Rows from block 5 of a small audio embedding model, named by matrix and row number. Rows with one number belong to one neuron. Each number is 500 + 40 x the weight over its row's rms, rounded and kept within 0 to 999. All counts start at 0. Numbers have three digits each.
After each neuron's rows are labels from the 100 clips, of 14848, where the neuron reaches its highest value: "lies over" is the class under the peak; "responds to" is what is common among them. Only what is clearly more common there than usual is listed. The data: single English command words and digits, spoken by a formant synthesiser in many voices. In brackets: how many of the 100.
# fc1: MLP up (model.blocks.5.mlp.fc1.weight, 1152x384), inputs 0-63
# fc2: MLP down (model.blocks.5.mlp.fc2.weight, 384x1152, transposed), outputs 0-63

fc1.79:538542449551479524529478486542447509505533532531511516517562467516420493436524472456451524444484469495458456510502531473555485482492480488526509476533362444504510529545515467451448503449493506
fc2.79:542554492501538496554552525544529503465560549543521503453465535509486490534501496520569522421539475508516481553509549548457531447522500488534488598525569459484541495537519510488483530501435490
lies over: /n/ (28)
responds to: /n/ (64); /l/ (64); /ɝ/ (63); word: learn (59)

fc1.129:441481527553462467575598544504509540496567542553555505506543467415512403523543508503489470509494444490469532450517504532542519556456478533522512495468489565510516461552456512499535495475506430
fc2.129:559506510555527393464456443573526515502508420478461491509493542494516522490523472495465573482483481523519503465551517506512513383556514518491536487533527506484465533505543484570518444511520483
lies over: /t/ (48)
responds to: /ɑ/ (95); /t/ (95); /s/ (94); /ɹ/ (76)

fc1.395:509462518496479501480442521474448499493472551456513466505506470562554533472532509475499475494439473464541485495480496560544492543518461510505509470533533500449459553525402525540566538521530429
fc2.395:507496530521425526517506493538546487507434403578506446466534527516536467452593569411522481478484550528451453526487496509407457531538465507489528525444503500467474551462416438457568498471473423
lies over: /s/ (42)
responds to: voice: child-like voice (57); /s/ (49); /ɑ/ (46); word: follow (34)

fc1.204:457462456513466557475434450481557529507484511585582388541532581461549507509460491412488502485494469550512489491491458517493533483401436520507609534574535484485560462524493476543546470526591509
fc2.204:466494485521490535488522523497471475480419459423427649529509457543442518524495617540493451491440532423473527498538486471495445502497521494447515518488489512492473544529510473448473447479591413
lies over: /ɹ/ (26)
responds to: /ɹ/ (53); /ɔ/ (29)

fc1.362:563562436499489550451473479522465576519481562561503510438469591457570550454498528521501520582495481503524483467478555521483497554494500525488476542527533490517487488505490482481440411565519554
fc2.362:462471542558567524504545477462511468447525469530562430488447525469571504453512491582512482482492489468481519514503533520493565507484456488570561497458580549480509554525455532479534447552545531
lies over: /ɑ/ (53)
responds to: /ɑ/ (81); /ɹ/ (79); /t/ (79); /s/ (75)

fc1.729:485538461382473570529479489531527489465499451509494497620535539508452475474500484501519446432525518424509525492474485513504453484533538530489557488443562513497415516525489534506515476474513473
fc2.729:602429511523488487514551499492427407563480643490473507529540466534518512500510459481490525577496472555487514462428458479488531506516460473434490557463398527466573510473521511519500507439467453
lies over: /n/ (30)
responds to: /n/ (61); /aɪ/ (44); word: nine (39)

fc1.229:541493532462497411449486569425547556500502454441599420514520510478503471474481428495522529522510529466513540560505552517432482404499497496493500521551541575487514541476528471564443459522461489
fc2.229:527519450532480493454512520503441534554548475525478556478451472538512437476486421503490482554541477533495507423472486513528502512479488510546548557497440558531479530541509547442475485518557536
lies over: /oʊ/ (37)
responds to: /oʊ/ (84); /g/ (83); word: go (83)

fc1.220:514467565504516535500451561456551545508496490524516426520418576499515504470518546484502493490474492508428491473531535436461533473498496489491522474474535576477497476428509554423542514506464485
fc2.220:507500526490548510477467539465454461539436503531489491466502471519456506482433528528511503447428500447534539524490440540429480513505516493496460513449524526474493502492507535511518455482449475
lies over: /l/ (32)
responds to: /l/ (100); /t/ (66); /aɪ/ (63); word: light (63)

fc1.302:481524485455469436467495421469531536537508516518517511534542521493403510448432482476515567506486546534539519532524560544503421554539492453488537562440534517444522537489494449506462504518508486
fc2.302:473603481522558545498547538486474517448532496460529509483481486529526510483491518430496517495436494504471449459422543501528543520505515478482574517451497459447480523559501476417492519455518446
lies over: /g/ (48)
responds to: /oʊ/ (77); /g/ (69); word: go (69)

fc1.653:457504453509534483484538481510461592494503443462521457488414480434543476524517501503535568482466534422454438564458538518559513461537544505491570518538538478550524496563522495519529478586524499
fc2.653:518472541411478554573540548534525487551532556549431549534525566521436498489520534485598485593549493477516418467500487571590417502502487507484524478481570528397477393577517521489449506518452487
lies over: /ʃ/ (25)
responds to: /p/ (76); /ʊ/ (75); /ʃ/ (75); word: push (75)

fc1.27:599541546474460469528507502542487511491504507470582456439500498570500564499534460523480471472452522553540524491477518510471496405493490553460476500586488499483494493469477559502445464537493493
fc2.27:508463511541562531436499541490519554547523564522476479536492490491519385549461555558459447522488499535526492459493576452476545533539485500542496537462535498502513527506470521468537539488485561
lies over: silence (88)
responds to: /t/ (91); /u/ (89); word: two (89)

fc1.696:536450487523464499476558499527515464476492468507472463550558497503497506428556514498459474435447522479493495532508529497447540502516453525475459482486504514454540545523446440452501430526506509
fc2.696:501502433477547447486529500530498530547515488478440459452453533492536440479504505477505516492522513465484537485444466453540503447543523489451493526566493445433423419528551463467515464542491552
lies over: /dʒ/ (44)
responds to: /n/ (97); /dʒ/ (69); /tʃ/ (69); /eɪ/ (69)

fc1.344:473537494511464547515412446493498491396506490472452475573447547548480496507519592512547445524473526457536512478466493491514482545482506509525511529439553556445489466456490534446474461502519516
fc2.344:532520434459499452491482515540487539494483495441498477495494503475536465525540534502526580549499481602521547436480557524514444400452496476537536539480457443555543550482579483464537480520553597
lies over: /aʊ/ (45)
responds to: /aʊ/ (75); /d/ (75); /l/ (75); /ɝ/ (62)

fc1.401:480488510466510544511556562468505522461473470506493492501473532509533501430535504500454473510561481548438550497530430495542481410503497541553503554585549454555527510538394536486481520520504555
fc2.401:482521564541512488516437445548565476579479487589461477570523472494421478487531492559466497547527531491574479516433489491526470520465497468473518524497532511476483420502516560514533489448444459
lies over: /ʃ/ (27)
responds to: /p/ (68); /ʊ/ (52); /ʃ/ (52); word: push (52)

fc1.141:550510496509466510506511500494486514497555480523580454520517449529431502524494515526446495507546479501557458493474486450441520509486531439491463514467451505531516459508542505493500521540450491
fc2.141:465513567504534392453482501508520569534561457480556458509522495510528519501538558487501495495505583466549494514525505537533514492564484540488488545498487487496514476463575507488432492530485514
lies over: /s/ (28)
responds to: /s/ (69); /t/ (58); /ɑ/ (52); /ɹ/ (45)

fc1.404:464436509507510468495520592509491456538538559486534454460446483475377503529518493569466519573548515491554491519399436504562505451513492518516497500479446417451479528442470512470499463486480440
fc2.404:472525513518530556471484496492481589501554509466465550507550433503509505521516467475515405564534497579533516512532562529513580429474468459570473448500475543466537565528475490500519525537515489
lies over: /s/ (31)
responds to: /s/ (93); /k/ (90); /ɛ/ (89); /t/ (84)

fc1.397:443523534485514525481527520478499455491497509455509525546512458549429527517483409476518525522499488531521486494476432504478488437481565489500476534462512461556489481511523548482466402447560527
fc2.397:521546503550500501545487520559507466514495520478521481503578459500478490532514492517581489431546531530405431431500529567503514520533483444467530541526485509522536498473466506507534530446434529
lies over: /t/ (27)
responds to: /aɪ/ (89); /t/ (89); /ɹ/ (81); word: right (75)

fc1.608:528455481495484462519430525516509437472600461496518567461503524516578479472516546460497489523491534535571439489513577470519476455504496535500508510445536453461541486508472398529482495519479537
fc2.608:490497459526522560501513474447499428429479522438455506557488550522433532512491457524489437452533498410454507533506512534570523527514471450540536407512531493447508556462516510492532521512489518
lies over: /ɝ/ (27)
responds to: /ɝ/ (64); /ɔ/ (52); /d/ (46); /w/ (45)

fc1.754:547540512458524478422471483532520490543486509464552454469492499554494471487506507432546488437500579482501499523498504445493451523511516519466460555529532512559448480494619505476465517463550482
fc2.754:504444493539497450533482571527459455471544494503484532520526480529503491546518503416519438516557536543564453442487494508528481450471443509537577500567519424531501496477504489538506430468482557
lies over: /t/ (27)
responds to: /l/ (59); /t/ (55); /ɛ/ (38); /f/ (30)

fc1.262:554454516480487523484475381488472524539529491548488524497497587515543462522506447524457494564523537492474544481441490488517584601542466475510506444505520449469562484403439506508490567543489556
fc2.262:510565477426541457559580507468497538497528541566450527453442517595537522532603437456519471413532424475461428500555483526556553396523519526522501502539550493484502564505462422511552438503477482
lies over: /m/ (26)
responds to: /ɑ/ (48); /m/ (42); /j/ (33); /u/ (28)

fc1.535:511484504505502506529509495444551453464446466461481499506531482552453524522551539501510516451502440471491583536501510462468490454460557483509497428535556469479455520540531498509467456509493473
fc2.535:504568492498543518483465541457468479477610522533582485491498521552510480534541541473452507480510491540459480495549554457607505507433415593556546519479502418529471477518522444530527413541534583
lies over: silence (98)
responds to: /ɛ/ (87); /s/ (75); /j/ (69); word: yes (69)

fc1.270:485464458437492507510507426499458524548511471413450519496536480487514500469486551439480500575477484450464484451513551566523448506505517566567539469479496445517432531566390482521473611559540505
fc2.270:554505498484537575547563527523458461419461473531447488513373502537464510534548432479561479491476539498526528453447501481455539526508469515422468546488598548516517455453517415526515507526498524
lies over: /g/ (25)
responds to: /oʊ/ (49); /g/ (42); word: go (42)

fc1.718:434542451541488462475458511612474458433492488509525547578514495442492490459546491506518531461478577473515504502458457519432539530469427539475432462500457501529519447536526490448439516474552498
fc2.718:596525503485444535477547530438560590580564540540512493511534483582484488534443552529489512549486533490477452507509593515493456527471518538505516526514450474461471463512475437540479502496495462
lies over: /oʊ/ (27)
responds to: /oʊ/ (96); /l/ (94); /ə/ (68); /h/ (67)

fc1.760:526499464548523542414570556446448521510443515507523515450502457552411538491564490559544512474542566584455501530485450510515518500486443508530535519478556503528510493464551514481564542451585451
fc2.760:496539484469565440524482514478512540492505569490518474563526420513518510548484524477484478567560472525468428505507559565441548556483527552495505432535526453462396507569581473530504450509513452
lies over: /n/ (28); /j/ (26)
responds to: /k/ (39); /j/ (34); white noise (34); /m/ (29)

fc1.342:542502543499470478550461470487488495515505549551494509503549543534543558510509562506515573507515526515450521491486519510551571505473568463475542506489477533482436564511515456549532466492511423
fc2.342:501445490408531532508488533534520471453503486529501531528462512535455453542588512508458518482503535511513521575533515557587464535531470531461558526478551443517443474475455540505568484476380427
lies over: /ɑ/ (43)
responds to: /l/ (74); /f/ (71); /ɑ/ (71); /oʊ/ (71)

fc1.554:543488545504550475578464509506489440518564466491477520536446510504453443492533452429489587516517481480548488420584526490470545550434442527449532503517533544518507518507464531498440425517424485
fc2.554:541447453524474483508489520498523539511534543527502427494495511517476480512501511530508480547550450486541535465452509492572438552502516469530480435492474457591534391483406539522565505505511480
lies over: /ɹ/ (35)
responds to: /θ/ (77); /i/ (76); /ɹ/ (76); word: three (75)

fc1.675:461588473500484467541475497518555544476531442488529526519471441482507492502485450523510452498485488524488470436450527562524534428513513493518496480551518510481447526519474496515515527439496525
fc2.675:489448516506535483521545495520497534506510594508515431537550498494495437524427516486506556542462498598475429492477549558426553515462446554531494542495530498561509543458566447501411506526565537
lies over: /s/ (26)
responds to: /z/ (40); /ɔ/ (37); word: pause (37); word: next (30)

fc1.365:522503464473548502435469462532555458489515517500452480488460532506523515517547476484545500519528477483523557575412508499553543458531523512444543502547516579566521430496503509465446501525452488
fc2.365:472388509483432505552455489459458474532523459552448573535462588487523517452461456585484499514500492421485462530513532512526515433492528489486498505423528458460490562545517532432512510442565613
lies over: /ɑ/ (27); /l/ (25)
responds to: /l/ (91); /ə/ (74); /m/ (70); /ɑ/ (70)

fc1.187:505560495582530462544479473493457607446486528448435517478416505458480530509508476556549560434465450488524485526457515463554570483583474435506518443533497458449513449529505508492463486442510592
fc2.187:488525516556561540532495493546546521495516540490542500572502477481494554440433445542501488574440420484549461486480552474461482505503482447516503435488510569514542561429463440495568423485515456
lies over: /l/ (30); /ɝ/ (26)
responds to: /m/ (88); /j/ (57); /u/ (57); /v/ (56)

fc1.194:550520434528459513466420480499455532540503443560506498549459514517486505461480594518477444522465534529510473520468533510492396482496525562459505493518436451490554454439527505443443466475466505
fc2.194:504531574522577465546483533443449524514575528453488509573490496496542545546426497525495516483516546588530506492540525467455451433505500469427486437438545471516531502510550478517501456524464478
lies over: silence (96)
responds to: /ʌ/ (87); /n/ (66); /w/ (65); word: one (65)

fc1.84:537503494485511564550482459487578467441416509517520561518473532474481554498481483511504497478577446519507453462434445488578482436451515469482504418521484516509450462562521560475525427560555531
fc2.84:538502579499526537446434483552477519502500510495441517559542564458463494535468541478462603450527486514492499489470498527509500494473457464495510432447505442523602477427498459426472491430479467
lies over: silence (93)
responds to: /ɝ/ (57); word: learn (31); /aɪ/ (29)

fc1.674:542537461546456471558468543542459467537495480493472538487438500552487546471453451536500520484536496514478578484535463471482507540493559573500513468473571493566496494561521505392440460486498486
fc2.674:545480446459522444464430528526543576433434539506522575590549511494562533535495448477503488567518472494522513428537504532484486556510547526522493442508462531459490487512534521612570480487569466
lies over: /t/ (44)
responds to: /t/ (52); /ɑ/ (44); /s/ (41)

fc1.162:538526471436523502522482416504514452533514525511522507468485490467574554508453508515620505500532506481510494493456433463494516560509482475499486474490535498524470507517486494473509492453458517
fc2.162:479515504473524584518528464518505466473464498565451507604499506538500501560541487510495522504517460506515512428530548574428557534504530538499560494561480478528519495525489436496526476532485538
lies over: /ɹ/ (37)
responds to: /t/ (77); /ɑ/ (69); /ɹ/ (61); /s/ (61)

fc1.452:549493493534479500529500479507508448513472542468579509470570543515530608518542512455536484507516576562518526425528419434483480467555517496488459524452554457505479482452577507486506490449570519
fc2.452:544487424495532470473518509512452534487532599468475562520558477468534393557496531427471425575464424538531516434523505556475527501495558551511475481584516476514453503582481489544443514585427574
lies over: silence (97)
responds to: /u/ (92); /t/ (92); word: two (92)

fc1.422:541502504507519561529574441488513515467495457597464546450518479465477528477512501534499501488553502464548528481435506477552554564433502394512512490455444470566513465541508491494548520540456501
fc2.422:469473437449470460480417448552505534528408603507525524538403584517521517472448469468461562449489524446508523472482474512558512494507561575540476594461452457489539519447532504550515477517478416
lies over: /t/ (42)
responds to: /ɑ/ (95); /s/ (93); /t/ (93); word: stop (55)

fc1.179:538520492494533503506539487484541528480502571406398502482489484482517450578474526469510513532433564536538477530499505438502504533454504491491567499493545488456506476455550525494510554558530529
fc2.179:512488469508532478486478505519486476510594411593550543546532467448504470454482503361514514490555488507439516528534493432442490510415535544475481499490481504498506467466590478590491458487465456
lies over: /oʊ/ (34)
responds to: /l/ (91); /oʊ/ (86); /k/ (73); /z/ (68)

fc1.147:517519501499391412440445482484496463521479444515555505419443519517480497475510491458511425490532539532481499459549412464522485386558479539524543546485524514510490480463582479442498494487471550
fc2.147:531496519552591528464551490509524555465505489466461519561517473462559531528515536501462497486496488489442517510479517531434477520501503530521548530467506520514526459544494537570444458521488481
lies over: /l/ (38)
responds to: /l/ (98); /ɝ/ (69); word: learn (43); word: lower (25)

fc1.62:477464561458577447498517521472533425533487556560492508524568571515482451518491564433450474524501542513529492489551532497502491514472523482500499511531498481501488523459498486492577524480444533
fc2.62:471487445525515528469493491514442536504532506523563508546508505447570528495505522481510515469566562480438444545506489470458534490466552531490475552542519483403525548453536596485488519510520470
lies over: /ɔ/ (39)
responds to: /z/ (89); /p/ (74); /ɔ/ (64); word: pause (64)

fc1.14:538466537538408585525498464499481509541397474536465533468534566484462471588483576482547583483505507467480568566481450438482483469468506483493535466520529507480511489514531450508541514581549429
fc2.14:544499531502532492508524467518515518431529518582509412522510520648537466506546469504556498539503465451523507432527491561537464548485516508505517504419464514520531506529494557562590470399443583
lies over: /m/ (25)
responds to: /u/ (53); /m/ (43); /v/ (42); /j/ (41)

fc1.421:470538456476578539491483531491510542460491576497553523473477550475505481503484494503550521510465531449536531469435530499461433504525503525523495501614454492533494504500443471513451492516439504
fc2.421:427535537520486480531519494478509490486444478525445483504539517515440495533500513456492478451504486570617525473518537576507514577507439523465543524481542550469460455471515533487479489476509625
lies over: /ɝ/ (32)
responds to: /f/ (95); /ɔ/ (93); /w/ (84); /d/ (84)

fc1.572:477504476499493557481501523460494519478458521497532460491488512508424485505578537560523466554526551503459477551554538514501473515518526501502508517506488456472412444548518525495500522425518567
fc2.572:523547509475560497498616492449540496513518511531446502474440517507553548445475473494492456501484457437434493518553527519524467487554492523429479494550543510417469523492523363512437437510493500
lies over: /n/ (48)
responds to: /n/ (75); /aɪ/ (28); word: nine (28)

fc1.271:602508409496477443543449546515520490477472492445557462552530503517550482561482444500462502484530528492492506472536516491439501465526495434500517442536550457507432456446488417489495520545401556
fc2.271:472478515508514373578518509537494574482573467491454483450492519507484495412546523573519517454477469510500467511473435608513462552497436522557504485517477458537462526488535488582449485518518494
lies over: /oʊ/ (37)
responds to: /oʊ/ (87); /l/ (86); /ɝ/ (73); word: lower (73)

fc1.695:488520511504498517481518483510488456516469534499493464447467548520460507505474496497497447553430536526438509499487493454533464526516472540471550531488524547491511526449550519518499526437525533
fc2.695:505470425546471430450503463430527510494442504450477543495512507511508470547491603519433514450495443468505535526488555490496484494527530554497591407487500449412487428536498572459461441498561511
lies over: /ɑ/ (35)
responds to: voice: child-like voice (59); /ɑ/ (47); /s/ (44); /ə/ (35)

fc1.253:489540555546489477580472534522464533434463471414498520482484503504439432544543483440538524522474504449492511504433535466583471496517461542528486436499543473421558428470492486511455452513502506
fc2.253:524539557461469484498540502461519528506443464428528532460570501565577526464533455451528497548486561516529530506458485492460444516474474430406462493463486501466443512564480471480592537491514488
lies over: /oʊ/ (26)
responds to: /oʊ/ (44)

fc1.325:475461526544525565467543487522488523495473521547492492427518562533479422463554476464519611497514479516503461551478494516455518473486509519481488495498572509476470464549541557505536513630508488
fc2.325:509530474509495477442511470460475542449515533417564524518496496424430488540546496578487471431522533523439407491530515461504422479496519523509470481458465548517560507539468526457495496520530550
lies over: /ɝ/ (47)
responds to: /ɝ/ (91); /s/ (73); /tʃ/ (71); word: search (71)

fc1.386:458514429414459484608486487517478537588573555491486407524512433503535517515497553521443529501477441515517457554485508515540529443526509473622468527499440530488535466458516482394519564509539436
fc2.386:443422457542523504477512547526542480480501540528550538486505492522465520425552521574511519536507552480597518467462417500506429454592471513465465527490544582547506551443502497574450530466425480
lies over: /s/ (27)
responds to: /s/ (71); /k/ (69); /æ/ (68); /ə/ (67)

fc1.268:496527575474474534509518426513496490529466544531574536465518515556480517531529533484403538463496472524517561411503498506462511514517438535498440500475473468527460519512456481506476546532527496
fc2.268:518471523494537463511454513504500378409539465559471548525485510559513483491514446475449564516486553477493440534521449498483524524421514514487491539503487485467497512507570510477511491433472491
lies over: /ɝ/ (31)
responds to: /f/ (46); /ɔ/ (42); /w/ (35); word: forward (35)

fc1.53:521505459459524569522496468478525579466479458527472493524531489524504445508479491484487487528535520511568551515592475501524526466508501468450508447486511424498462524488473490546495565478450523
fc2.53:530598597560499425445531531507504531453524509476533539552480518470561555472437478487513510492514571502506562560503500438502492562453519506478478516525468487551493511372549590505577405423505481
lies over: /m/ (34)
responds to: /j/ (94); /u/ (94); /z/ (93); /ɪ/ (93)

fc1.46:565535445476504496516456529436480518510501477455495533504496500524521553490545534510524551510491536544531548550511483525555473505508445477546479514462588557518480481501534445537464450505429481
fc2.46:504489404509547568498513573496529494519417583472463433536465457556465424492513410457504515522520536574492495517440544575505542499531587490508528460537502484546505481522424559469455525488525410
lies over: /u/ (35)
responds to: /t/ (84); /u/ (73); word: two (73); voice: deep voice (54)

fc1.186:465450560466553533571499468522548501478532446488461464571451492495506559505518482474526475556510441544548519472544442423532472525530527508559519473452451432460485523477491507544525453552426456
fc2.186:533457432518545577485510503437484511591496487464563605405572534398519479505453516473529558436443524545513555531451471558474504464477512501509477507476480508527512429388448515456486503485517516
lies over: /ɑ/ (36)
responds to: /l/ (78); /ɑ/ (60); /f/ (51); /oʊ/ (50)

fc1.630:470507456486530505545449445483475536531480451566500389497557447443570541537470508562540459502503513530515465536485480473419504477564513478440509457516434563484559543461509449502430506552511486
fc2.630:481510521576575548476543578444542574449491480420547577522540579546489500469495456459441563513512467530474570525513497454483527511510495483435495477488487447499447589510414521537491480512524484
lies over: /ɹ/ (38)
responds to: /ɹ/ (69); /t/ (63); /aɪ/ (61); word: right (61)

fc1.423:478501473509503478482520479551443478493509389520452505443395516523488556476503553530522494434528468501470607484438534546568449543507464517546482468491584468511523432451502528503480525534546557
fc2.423:538490497514517551499516515495479479443501538460523484500528506494533495536531419491499484457554423556503499536533490402550471556501572471524541570503513449518461476454536558527518509454472536
lies over: /g/ (60)
responds to: /g/ (84); /oʊ/ (84); word: go (84)

fc1.139:568525539504506485451494485478540524487541533563540435513487437558471521415442531424554468522540457524468472517466501533500427494532502529466530464449472537474524523505461496457471509521506505
fc2.139:514518519575403496476527532459555466522511444473440443516417508490440547546504485471466499458468479514582539518468476516468533581473556504566480524409511517521471478438434497466473451469466453
lies over: /ɝ/ (55)
responds to: /ɝ/ (94); word: learn (39); /tʃ/ (30); word: search (30)

fc1.412:444454495456449512581509443549437426521562518532570494450466436494468454522427470542538520483515560512470505478448496453564596535516601479516457549496527486471454533508565512531508476502493513
fc2.412:510530499479568492459480526436530474399477480477496513543581541435416474493508552505483505549560523515458488541524549517453497441434474513480525497456535487491511466555517472496501532504503575
lies over: /t/ (27)
responds to: /ɹ/ (60); /i/ (29); /aɪ/ (26)

fc1.45:463493481484570496582585493517507532534468539464556453477487458524522519516465505470440508529444469528532464513527440504569548469543491546501489523429550552548518494577527549579446487489543451
fc2.45:532537470540529480518393473450475454562462406509434519441503496499514506567485493507490532484542539488562487470496443482514485624550562479423507489569454516470494524520491461507480619526501442
lies over: /ɔ/ (28)
responds to: /ɔ/ (62); /k/ (49); word: call (46)

fc1.748:531485566523513569468494542457502445484407522527440601431457450460503520428507483560447508568477477556528517476415525522478519447544472477541507507503473479439540458509474536513454445488516488
fc2.748:485625524493488489557473472454514470415557524499502480528513562506521490588481473508566561454447465496476513529491545514416466485498448531500520506583559448510528484428486480502535526428495511
lies over: /l/ (25)
responds to: /m/ (52); /v/ (49); /j/ (48); /u/ (48)

fc1.176:468529499511438580446562438523561486510536501456530533472512438477504489469524519498545537513557491472542472507527469455534483574551507499487493537499514438479462490537495452516542506495538503
fc2.176:508490481534529427475394472552556516465423506469490463434481551540610572463532518501456424494503498497494467493421442480476561519491531483529544491465542479440538602450549570513537552498437492
lies over: /ɔ/ (26)
responds to: /ɔ/ (72); /f/ (40); word: four (32); word: pause (29)

fc1.733:474540515487468506490472512497535456537498517422497468483501538493468561471494492503478496493487519415500512436515517606544550535505542499502492469444461529481539474509520525480499470446495527
fc2.733:536493484477468535459472473522548446471462562553453532510502515547522494532500435430499461517535478464531478445502493513468475446464458476500536472568567537507496542481538510528504490533485504
lies over: /ɔ/ (55)
responds to: /ɔ/ (62); /ɹ/ (62); /f/ (59); word: four (35)

fc1.166:513433503504530455524445565468473473530422493524450490557436537558530484453558436536504466514491449527467431506448470494450443488499562521542494528499509491536476480479527508489510437446470480
fc2.166:487479544623465574536468476556550526504483523475461487548564498445503470573471535484487504528547554543562511497480504515551473594481530526504476515504525415560503474446477549442540554556461428
lies over: silence (93)
responds to: /l/ (83); /ɝ/ (64); word: lower (38); word: louder (26)

fc1.9:484452452432529517553632514486490537508477502516546473581480473503536518510420496511493444500573501483503456539528480506491538496569561517464544452472522456539473486442515563539477449564503546
fc2.9:553524474447494488557516500533462530504516505533550459490486580536547539524546534462439484491545556500487539487490531464496474509497480531543464482485525523468448470493467544440550500386483414
lies over: /u/ (27)
responds to: /m/ (87); /j/ (84); /u/ (84); /v/ (83)

fc1.428:522472492567487491470523501484464532495568508454500505434475426455518503443471467494523547568564445469518473519437554455534444542488554510541519486501495461577476415512463564575508497478399544
fc2.428:501514535498454557604534476495508470538447482492479494496500459513472518512504492538517486552564560545424567597459507480492559506409510538472556407482475481464590570484505489504524561473547544
lies over: /ɝ/ (36)
responds to: /ð/ (91); /w/ (91); /ɝ/ (91); /ɛ/ (91)

fc1.193:488417524545465402479466498503447551479474515487457500460503480496494518481433525513509460494529463487491538442486491531405502509549537439454557483503507539470447482549434503532525496414468617
fc2.193:533524545431583585518489502483539567515476512502534487513483503460509544521542522490540521534463482567496555525538533457566510547535454479547482440509567495587499574452501515472547467460560534
lies over: silence (88)
responds to: /oʊ/ (58); /g/ (57); word: go (57)

fc1.118:498447539565430428519464469525499445535547494465593489540485489565480460486470494468465501454534468461495465453542517499480501507590501543453531490520496541536440547555591491439462494428427499
fc2.118:459573512478457513528464533445451521527462491472503528520502475503543393520618511513491456520585516545522482537484433461462563506507491522457470507567449474519447538423471466462494505462523547
lies over: /ɔ/ (41); /f/ (26)
responds to: /f/ (86); /ɔ/ (79); word: off (75)

fc1.68:509503534538476586445503432502451481466516473436495476461504521513459466563503514556466552495493508504528476561521523405399504495505455545474519507499446448463464559461591493574496414550507548
fc2.68:482534493524479476574460505549533447548566562478515480534493521497495558517372462522454598533436478508493484521514508456517442525514475504477511525525405511523509517555490461457470556448564489
lies over: /m/ (38); /aɪ/ (27)
responds to: /aɪ/ (88); /ɝ/ (86); /t/ (86); /m/ (84)